{
  "am_softmax_margin": 0.3,
  "learning_rate": 0.039,
  "batch_size": 384,
  "epochs": 28.7
}
Rows from block 10, named by matrix and row number. Each number is 128 + 24 x the weight over its row's rms, rounded and kept within 0 to 255. All counts start at 0. Numbers have three digits each. After the name is the row's rms in percent of the matrix's.
# convs2: project pointwise conv (model.blocks.10.convs.2.weight, 96x576x1x1), inputs 249-331
convs2.0 097:144158154089097122078110130134115123179161151127126130103129120147109128114152160134120150151135121112116124132120094121103112111152145126130098142151117151131136173088150061100160116112161136102103104136165146089124095113128118118127115151168134154
convs2.1 099:154126103123123128142126159135142097122052140139131149161084088069116112157106165113137136131112117105136138177113124069134138146118120070107136115131084158069169115139123155132167096168116132141150119127087139141153065109093150099111146123134126185
convs2.2 101:149123144129136122127057069164123108122126144173115110115132148137133069112119068115157122150087148105106157094100137101114133142147172137151115129119148195141177125152171146138165115099155129134078081116120119129123118132128146147103136075145101116
convs2.3 100:137114117116148121117086124084115125117138141134143123121109156110130101093163132121141149194127131143118122108148130105146116123111115173126101154142120137123104054139114131133127134108119126148140174174106087114118118104111123147141128126190131100
convs2.4 103:144113100138113109120136113189102133164159146172156181108146099123149122128162110155149105160110129125109105110122104105109129129101117117076119151126165152114135122126119168125138150092204132135116111115115145099149174130088071109139134097134130075
convs2.5 101:134091106133135137125121119109150082175121130136151092075128129121171071093140125194106123117149094116105144135135136153103146103120137103148111116135182123131129160130131123132136149069130104133146117166086203118141133160081109122109133104117147119
convs2.6 100:094148117148168110069113126118109152135163158087117135100087071138106130140138126107134173163166118130112135137118133164101068129130123088065144123119098118100141091105159147094124127138127109158119124139113137109113139111154166131119153159164174142
convs2.7 100:097124113123132137020096113061099124124134181121153072100144172116131165119121110087147122110129099143161167105089134090117090134121101132155117149100135085134146114147160094107145128114099117112154112125125156114164051107159141144144174134181155083
convs2.8 098:116120091123124107157181145102130184113102140134086138148146163135109095139141133115131146136123175136125106090131102115125097144150129145114147117134109138134124104096129122126113111133102112098129111075147117159076126146168093110135112133089116180
convs2.9 101:134151097146129123093120133089125116093124126126143120115159138138147093173166112113092083134153133116104135104151119128141110179129136145130084119131089130097140102140111136123119136121162089127130122147092159136139109152083167150117141136142147089
convs2.10 103:125139121107119153160096127121120149150127118098139163148132111141138124108078105143103150119131113140108107151054144109157116136123130133108114141129119091110038128114103149095117111134088124126167113124132155157033113110150118115145123146138128140
convs2.11 101:128125126107116127077120102105130071100124141129127152116093179132119114112128145187110098119112115130101094156123140138128146154126092105137120139117101129096117162128109121123152138135093069128133115111114165133117174128142159093109118158102104092
convs2.12 096:129096109104099165082200120176141139141118087113143141034137161131114141121106180135125072163130117117136095172163094089117172136172097118067146129131094110115116119113115139124123115117123140099108114092114144140118136140124130098128086120123119163
convs2.13 102:135120121127084126100186103097123140134118112118122130174171140157105144108134123183144137165132121124140104127086127151130141126129108091142135126117148172097145165154087151105132143160143179100139158159102100107103141134115118140107095119108099114
convs2.14 102:075139105144117169123121144128114146167153133122118142088153109138097143127146130133126142130147122120149142124110136132104157122113105191083169108098111161119100114160116129129136140100110145132146156105137119120134127137117138164126147128173158146
convs2.15 098:116127132117158127108070138145135178131077139129127121163106140122153127124143111171127090074123124145055139125173176104136146154114127142151121139132141157145151141114138139122144109099080142095104119116146152120106128123131115103118132132111114148
convs2.16 093:196114099124126122142149147131138173135121137145169148102118137074194143152086126130143130161171144115115117148133125065119164124113129117134120141119116124097139144141151135144142117117098121124121133136153168152142131138163147092130122123125128094
convs2.17 101:151135131144137107143130152119138092110124106144151147106135102118195123122154135129115166121129167102138123116110146069147124138114155159154144150143113098064155154127116147118158120161139102125171136140122129124149162157118157136136125116115175120
convs2.18 099:150144114159120095132175121075144152150093107107147116045081142148140129104095129130154114122102177130101116143143134112152149090122173124090119129123151168141157124137111141153128122108110146119139148149108084177194185118113099083141119143137126127
convs2.19 102:078125125107095127121175151095092106138107125121098136109128144151105139137116109098104136122129171121121103117142123126121118117105139132173110157133108126097127085101113119090115091172097116085119145173141095105113165116115125107147123145119110114
convs2.20 100:096123122153122141128118150119129109142084092132119166066118155123136143109122142125100105168155098148119144148135143160151161118132120074109118144138027128140140153154107115120099132162121115096116097154156144118103086113154122102095161124102063144
convs2.21 096:144154168111132143096124108188133131125130159148116149165142140149160132119124160128152174138108139126145139122131097066132084147128131117114117123118159152158136102131131168126135124085107170144094125080114115117140092148118115155139113116111118159
convs2.22 096:136133096095158118156146153170082164138082135127087128085128155097155164108122114162143130139134140124117135173142101128100141115144141133156110131114097148130103156098124155095118136162114130159125115110110184119142094153097144108107092136174167129
convs2.23 103:166159136105141147152111090122099177141134124186166138109106095116113142091127103129125135121140152124114154135101156122130169080142115102096140106125136134138096157077094126088135118150164133126133131119145149134102098104135114151135110109100148109
convs2.24 100:141116115113158081146139096130127148129129118124107113129153127120092134155147118140149127134114130117138093105152140131139086150143130117072112138135127189101191137122086157144129118117134119111139120110159110167120146132113147141123136115105123134
convs2.25 103:095103122077136094133123121125144147071169125110118165145135116136147144149143132101144146154126091133127134135122146112121116156147118170137100143103159144143131140172140135123111134099178086130118091077095187130096117165122130145139179125139115109
convs2.26 105:113139110098148131139130149113133162121141090153107075067153113103176110124155153169132165149136134131145100147122084124118111112113113070143097129135127158151155098126116134161147114113110183091093123090116151100164097148106099128126137131076143127
convs2.27 096:095163174122093097161087085138164117120110105128111065148143097135151129096191137159079129138110155123139160119078137106129158120127119154127175136138101077107093158116139103111125138175130112059125159182117174133093088134097158129132159118142101132
convs2.28 094:125137065098133136126156116132135116159087096148108168044144120095144144195083137150109102136152138101163141115110148106116117154142103149143122105148106122080120172154162084113134138106149168153125130177121120108137165106098144121136131094138141134
convs2.29 104:107144143142148163117164081106155104155119136129131136111084151117132157129133165133096181148135103117108115122154148111127130113142122145155146140114144102130121176103131129141129167131136101153138138142130222112158108117155128151081144121116152175
convs2.30 099:114140131136210141129161121141112155117142134093113164120088194145105142114055193101120131123119104146153118134186124077145141156127118097158135117118095130156122157141130143154120127155058162159145156083113119138186163130127145135130126086136200140
convs2.31 098:093151175155120159138116097121132129197085122125133049103148105140140135072122125125152112104120101160102138141132125104142114160139112169111115137147106180139132115171162154146152101143103112100122117125144111142154145154123136137170137177118168115
convs2.32 101:137143134135144127077129124116120127139162085150103103128140119151167124158147131156160111099110120139138098080138101109127151117145152098173145129132166160098160130075114149155107119097107142128143141158143129175145179102150131126135131154123071131
convs2.33 098:099135108192124148145138126172116191126137133144096123107133130115092098084125132142141124145118114133156122120138166099110129134147131135172140146103111136104132136080126162114107114096126118146167174113139102151127133130117107147092121082088115120
convs2.34 104:130125165123137133136093163121119137159143110144110116114139126153145099070129144093137112185125100132131139137102111136127131107159155114100091107150179165174159177155143110170172127132189157142161107098132146145126123141153152148093118111104161092
convs2.35 099:171120156091118146129161141122118112110096136130096105151153122145086132128079132154096149183193111125130123149152125124118143116093096126075158153101083126126108102131090116120124132152158136136149100077135140131130149109121127149126118117127083147
convs2.36 106:164112121147190133144095128137139097132105093124147114132181160116081129130156130103108114133103066117131130113182140144118117103160141149132170137144123068162141139143128134123116065142126123112112123148119136074136169183132110133118157134161102136
convs2.37 098:121131143144137121166095114104164137106152139112106138077102124178160122195145142136109148105155138129093126122148139181137128125111129174097100143118130110114086091123100121159124143135142162131103119161149077132091120125150098164092136102164131182
convs2.38 099:164121099153109149163129126158160078136092149135107160117141168112149118152101098147100129145121070115161139128118128091122186157111161102112169142146152114118128114133124135105143109098161133092099132131130139107129108143140087146115171129174141118
convs2.39 102:126104150090110148129132170120129129163145092128130144136118140110117113113145113146156134137131139127126106087128149102147117119146132116112139099143106174167129130120158139129140131139131182153172180144151117126142180100132171114164122130192142121
convs2.40 107:091125134137148080139065113093098125146144103134114147132151155154109073138129126139139104111100141120142127155075090121124143108145114102144122142111178119149150138120142124125116113120161090141130124103095162129158121130093133156124078103130137136
convs2.41 100:106122133092151108108163109116114043141071123112176125132086155142118140129095117120112145114123159116135107113139131114138118083114187172095171099127137166141073122120139154120121134140130101134130127102118153145125098144117114111131081096091128115
convs2.42 099:125140113194162104127134114127143099145088101110115061073144145133115107132141133154140097153113083143113144140129125169091188176115167152130108131118152101134103179105105116157169114120144138116121132160153179125177112126105143114125126151129159134
convs2.43 098:126141115137165130128157109102143071126162165130137152201101091120136127139139120128114157159140089080108146166122132147134122126090166087160132106112158144131104152110167127112110139103089100134102074123139178141132134109130099142113116145100109110
convs2.44 098:112137145086133136114135138105121125135107097175105149150161108130098120117121101133119136123104136141103172124122145104136155136126156142193130097114149125121119170138159128134122152123146135131114103095126103132112154122131150112105139145173093106
convs2.45 104:131142139116157133120097105166144135107173114144153154179169138158142149156173146102147121123118152135116122156095133134116078131169126173140135126125085114137139066126123156144125088143169098154112145152150105107154129129162078109131107109185162143
convs2.46 096:131126136114111121114145142166116043111098154147095126172111154139121092150128102149084162094122158129158117119099140146156141074124114139208090101139167058119115135137109101125132157150109129145112077151123121111127091110115154137123108155121094113
convs2.47 100:105094135133123121167110099149101224081100103132093111071084145185182140144124124116173113120135119120137150144152123111125106077115141098118119136122120160128137087099161126153097090091138125098108096134100115140153093133098121168128133103165171144
convs2.48 101:116146110125106137113107142147110109118133119150140147137142124115171103169141119095126160172112150125174138088141102101124094146124112180106129138116114149144131150117154146109124123143140133150120148113154136131095134153139098130116137112122113115
convs2.49 100:130142104113169116159176156124141123121105156133138171100107128128157160065130176152144119158079128125123139145101135085099168123142123180165096137131125130124123136123117155143085111116107135105098112153128139136155112107169119131126088141065153175
convs2.50 107:121135092135112125128172164177142241163173150178141167132109118097144174125133130139137129141110125138134155135138140145124157115133132147124105126114127168116135108150150083112147117128166190145137185102131099128121155107163156175105100104090159091
convs2.51 105:145106121121139132102140103093131124092144150162153138105070144146120126106141129117142169150174150134135120101098097153107125098125151154170147126135140113136125150096130151108143133111154084158111101099130108138133132131109091175142115111139094142
convs2.52 103:124135142099154122136123110117113138134098181138137164107103108122108182104095111104128194118134087111133115159100119133142118157136146066133108095102140137133121150082126113112132136102139136142173190144140120132188095134145133138117132113147150108
convs2.53 098:161114136140130139129131158126144153084112120141101136135145186113153123121119149124125111118121141140146119122123097175115166126140126109151160125136164138162125082082107142114130120111120135124142141144099078140071166134109100119092117155104100152
convs2.54 097:136121158098075107139186132134129119082125136140130073077105136105111089152147117132097153134151153138161099127101118112118114124107121138141139135141131103135116162110079119093133106146173136113103138129129151131111087140114131126161190129110169141
convs2.55 098:134096133110129150117113122126115129132096121092128098133177130136117130081135086166142142110125132126101120104133116180117119112110134106128102157142117103151132172143115112161094103156107162113093146155131122115125144133138106146148138112181162067
convs2.56 104:105132139127173145138111121138098105151140165075126219100142159140089126100150154119113125133157105129105133138131124161124137157136088166113128125118128136139119059136111137081140129110149081116132120149103080114153137115075159126145142123127136096
convs2.57 097:144123129097157157113085146142135169133132135111150129176089146118111143085131133139094129167157093143126115121100132171134143128158136096123095141150108110116108115125136111124109141121061105107152136122143115138113106137159121131120123123138128165
convs2.58 100:168110111124158142101115084118177119114131142157130159125099148104122113152129102129112113097115103125103139158157120111138139117122137060096114117101121148121134130127118148114166130063081157142133086121159137120146136127092137163106115146154115139
convs2.59 099:102095125149141154119163130115154091094134101136151108134115104133136131118134111087121136125129111136144118132122088090108146065132128118142099119140165110140128125103108067102118165123102126138167152150133107118153071136078105154126146140116153148
convs2.60 101:138108104149126135126138199137136148128151123104124064159147149123097139131098101089112128090110099101133123111144136152140074109146134151172112129138137118144136111133083116125089182129136119129154111099077082152134186136114138148117090168120137139
convs2.61 102:141073126123135171132080121095103153137125110152149144088125161124145098128117123098115158158136156151129082127147149134141138077124138137158098121125123121096126118140123163115155142115143125115098111111110163112135110117175087099158125127078134107
convs2.62 101:080133160176129125118066082134159092090096164161158146128133079129152082172168148106142140133118127141125128121079149178128149169105134145107130110131147141144146141142138162110109136143196106117134131093123143164082117149137107143091116158127187069
convs2.63 099:145137138100109169124111136117137118130160121149132180125119166153096162094148119154089122167090155144161120144101110146128158133137109113127069128115106050141120104125094086131123100131114131101108162161146095123135075149104161119090111147112104116
convs2.64 100:159101086140159138174134158099130106166122087128127098120130148121170117119079147143131137116135142141124118080151090108129103162130125144095126140156173147116123129119138121127157141123189102143124132140136143157131160116136127111091126131108073155
convs2.65 091:143148182146129121094056125141162126120119115085146129140145125113141155136178153109136128113150141111133118103129165166127127148124099093121108141105133114162116130151156125133146126139101144120112145150147079126115134118121130146122148135125151102
convs2.66 101:139151133176151129106137174142139114133133078097103087091123129095079166129144133148141108147135091123113085149121122125132118158141101147118110122177104126139111130158136132112101097165118123111114097122106120108151150126089150166138149078138075144
convs2.67 103:142149133113110130138109118161127153128142136130109152102146105137115139143148152140106098112156148119114124122129137111133089132112092108094137127090077079123129157120155122112101090154146164120157152099130120124142106121121142134078097141078112100
convs2.68 097:106135177138125152119176143125161158099123111144120088132141149161079139099112142121109142120120162122108122108153135106163118083114110101119101128123131121164124157139097136129108130137136133140125137129163111164111110147114154133158109132136135105
convs2.69 098:123132110124131143062201105124070129166135168092146154096153120119152148129102120118116165152131126124127124154136136137137151166131112106125114145115143137111157159114108132140103104168167136114182154102155134133100102114110157113096146115174179159
convs2.70 098:138135083105160104171142119101145143161082161123160150095131127142074118123142147145093150109141141128152146144174138104147183151161136148132152162164130093082107153155106156131137118112158143084150139096136069151113138142118099112122136108085111107
convs2.71 101:190093131136133156140133104098145123103112131168134133138100134081132095120078154121134161138154107135122139132107115118129133179153129125177132117126136148124123114135136114151135137134115144120140140201187086123155110147111112194106131149109189160
convs2.72 095:151148137086124134155121106166134118105101096140142146171137081126119064128130081155133144128137100112140117133106144130131128157109118118166153112115162098147123119150122125126123119162120140121140135142160154113110131144135119140100141120129099098
convs2.73 106:128128108130119159147104123180116111152088111117133134128108132139123156137089118144132114132106135141117113154130158123106188131138119111100156101131091071129100041177115159103125127158073190151164166083165061106103130108135149107147113112149149104
convs2.74 097:173112139128146117172175139101140138155119143136125164137121167143169090111146154108132122149123156110139144109145124143143105121126139099127109121171152126140147109144142130121113122130088143103140128078138149136144165130175122074139124137117114095
convs2.75 096:135121107109137140187137155143146117161084127106122133112109122093114176072092145127088154117105117144128131139087133152113131102119145090174138157139102124122173178137139154088134092092093173097097175143169125127143135136144159167158113081174137130
convs2.76 103:128173189142185161143114192152137130122170112151085114141115124143147091117161152103183103076130165142157132122150129146152133137163107181072112152121173150150128120151160134159118111142083156119157142135135109125177183140112134137121118133103124102
convs2.77 096:136113116104119145153078154096129149135133139133098109095132172145185117129130132148158128182138141145154107119143111121150144156144079117113121141138122136113137132142125146162153129127108165136161088103123123117133150133120128153152128047123169133
convs2.78 102:150144154113101116179109105139090110187134144132141179117109168143131124059110117159164155129118087125100118151128129165129101135173119121132122127119140103137100141083145114157116133112053099140143160141145108143144097126126142131159107126129138113
convs2.79 098:131180129077080134149064116153127124149179139136117124124129058138106142137147176116106132130146138122134140127118139218133095157136112109095137132132106091144119175115125105141144166142079111113116116159157136141130125125137182159130145161157126149
convs2.80 102:135129151075141132106207152156133101177049094153136143167155131120132144109144157116112141095116113143132112091114143085136143127097160082171108131114108149164112113114125146130119126169146127076150113153155110100126118120113131094092130127101132161
convs2.81 094:165116121133122122184091148117112157096129112146113165091108101170155077106126094121147137117146082116130108122144151109134123129099137179144112128119105143140109185157144108121124090135143141148146166134121114108126152131101111172118137114091102134
convs2.82 100:125147102117153131085119148112111181148121138104162114140079139133163161108100104134106108132131093128110102117124132121117182160100147136099098067119142157090141166071117138143100097134202107134143136173123123123142095090135122130112105120160155191
convs2.83 101:110121187103118135056142131118123131190072127139158069092081074134142084128109095136109171149165132136143113139137151111101104119135087098116127157143149088083141094127098156091118141102129147164130119126141121180115149139135100146147135140138152063
convs2.84 096:146120131108152126133145162100091161129140152114134163104109125123158088127131136110147143145125140114110157111185116120137136156133122140127149129128169124104173079122139153156151120138199119147138144117118135107154159138128110163153123127105138214
convs2.85 102:121160126104134146094087143068140126165109077105143149102152141111104169138168115127123122103168096138112157140137090147132161182146127099093111130111141128150094173089165136125161134141066122132075119123139134110108172137165097128095126169108123120
convs2.86 101:077163150125146089118075144092146096094118118142126117100079121108149106124141142122121122116117170135096147163121106133113148115142137166155141154120108121156066176110120136109083139134174095148098079115097147084119146144114150132128125125139087112
convs2.87 104:123138135169146139098158143118122110070105119130111102095142118105155167117121092151092155166153152136102148122151161140125115102125116114112144130110100136111135136135107131117144097081165128092142147099104104149118120101138171117152122126098094058
convs2.88 098:154113092172126130179161140150133124167126162119148128160159104137160083143095139148129144111138124141131142121056156114124120150123126123133163159126081145113127077108141130118153114121134169167138154114157163166097122116169150114137148124085119080
convs2.89 101:127146089139134116159107163145141091133160128130148197174123104108108136098109157154124134146076146112159118130135122101116128138142129083099103133142143139117117129143168129122068088131122124157117158122157174120158142125133139131136126153130106126
convs2.90 097:143124144121143127088087128134125108132127127112080132144146133222096097099136145120135116138127120108129126103112131121132142153148145135146104128143151105140071151091118135155136086083156080101148154142146053165120130117136102175102142105143145132
convs2.91 099:085135125140168138142151109150107164125188133111143139118144165165133116113160140119107130133084080145113137130112134139120107125132143114156158113119126085109132117118105163098169126107104099130125101083148089116126104156149129118125120103105140162
convs2.92 102:152117100155139148077183153088132069173060121128121107118151084072078104125166131141116163126135152152123129146136142122114109131149116131163150114125092147115127120086118146110143138085143160149116109138134155150166140131103141118114149152115141087
convs2.93 098:087095151135120085109146080122115137107131146146155135071105133107106089126123145103097103126125153126080102133126151114136155106126121094089093127140130117105148129121138161145122094127166168132155129112140138145110123131125177150136145111100122142
convs2.94 104:125091127130107105056123089146120137121146118141162108186131088151182116149140111123075100084129123125122132112097186157131072138110127126160139129118158123128088089125129109086130149128196135117153144072124087143149092106109101118145150167158121141
convs2.95 102:147151097130175131139165134124142159167154149126127112084122175121136049091102135141118165118099129142150093128146126109140113128124171170096146141127090147129157165083118117116105108121116123124124082129147126143136161105098109143111107090139152123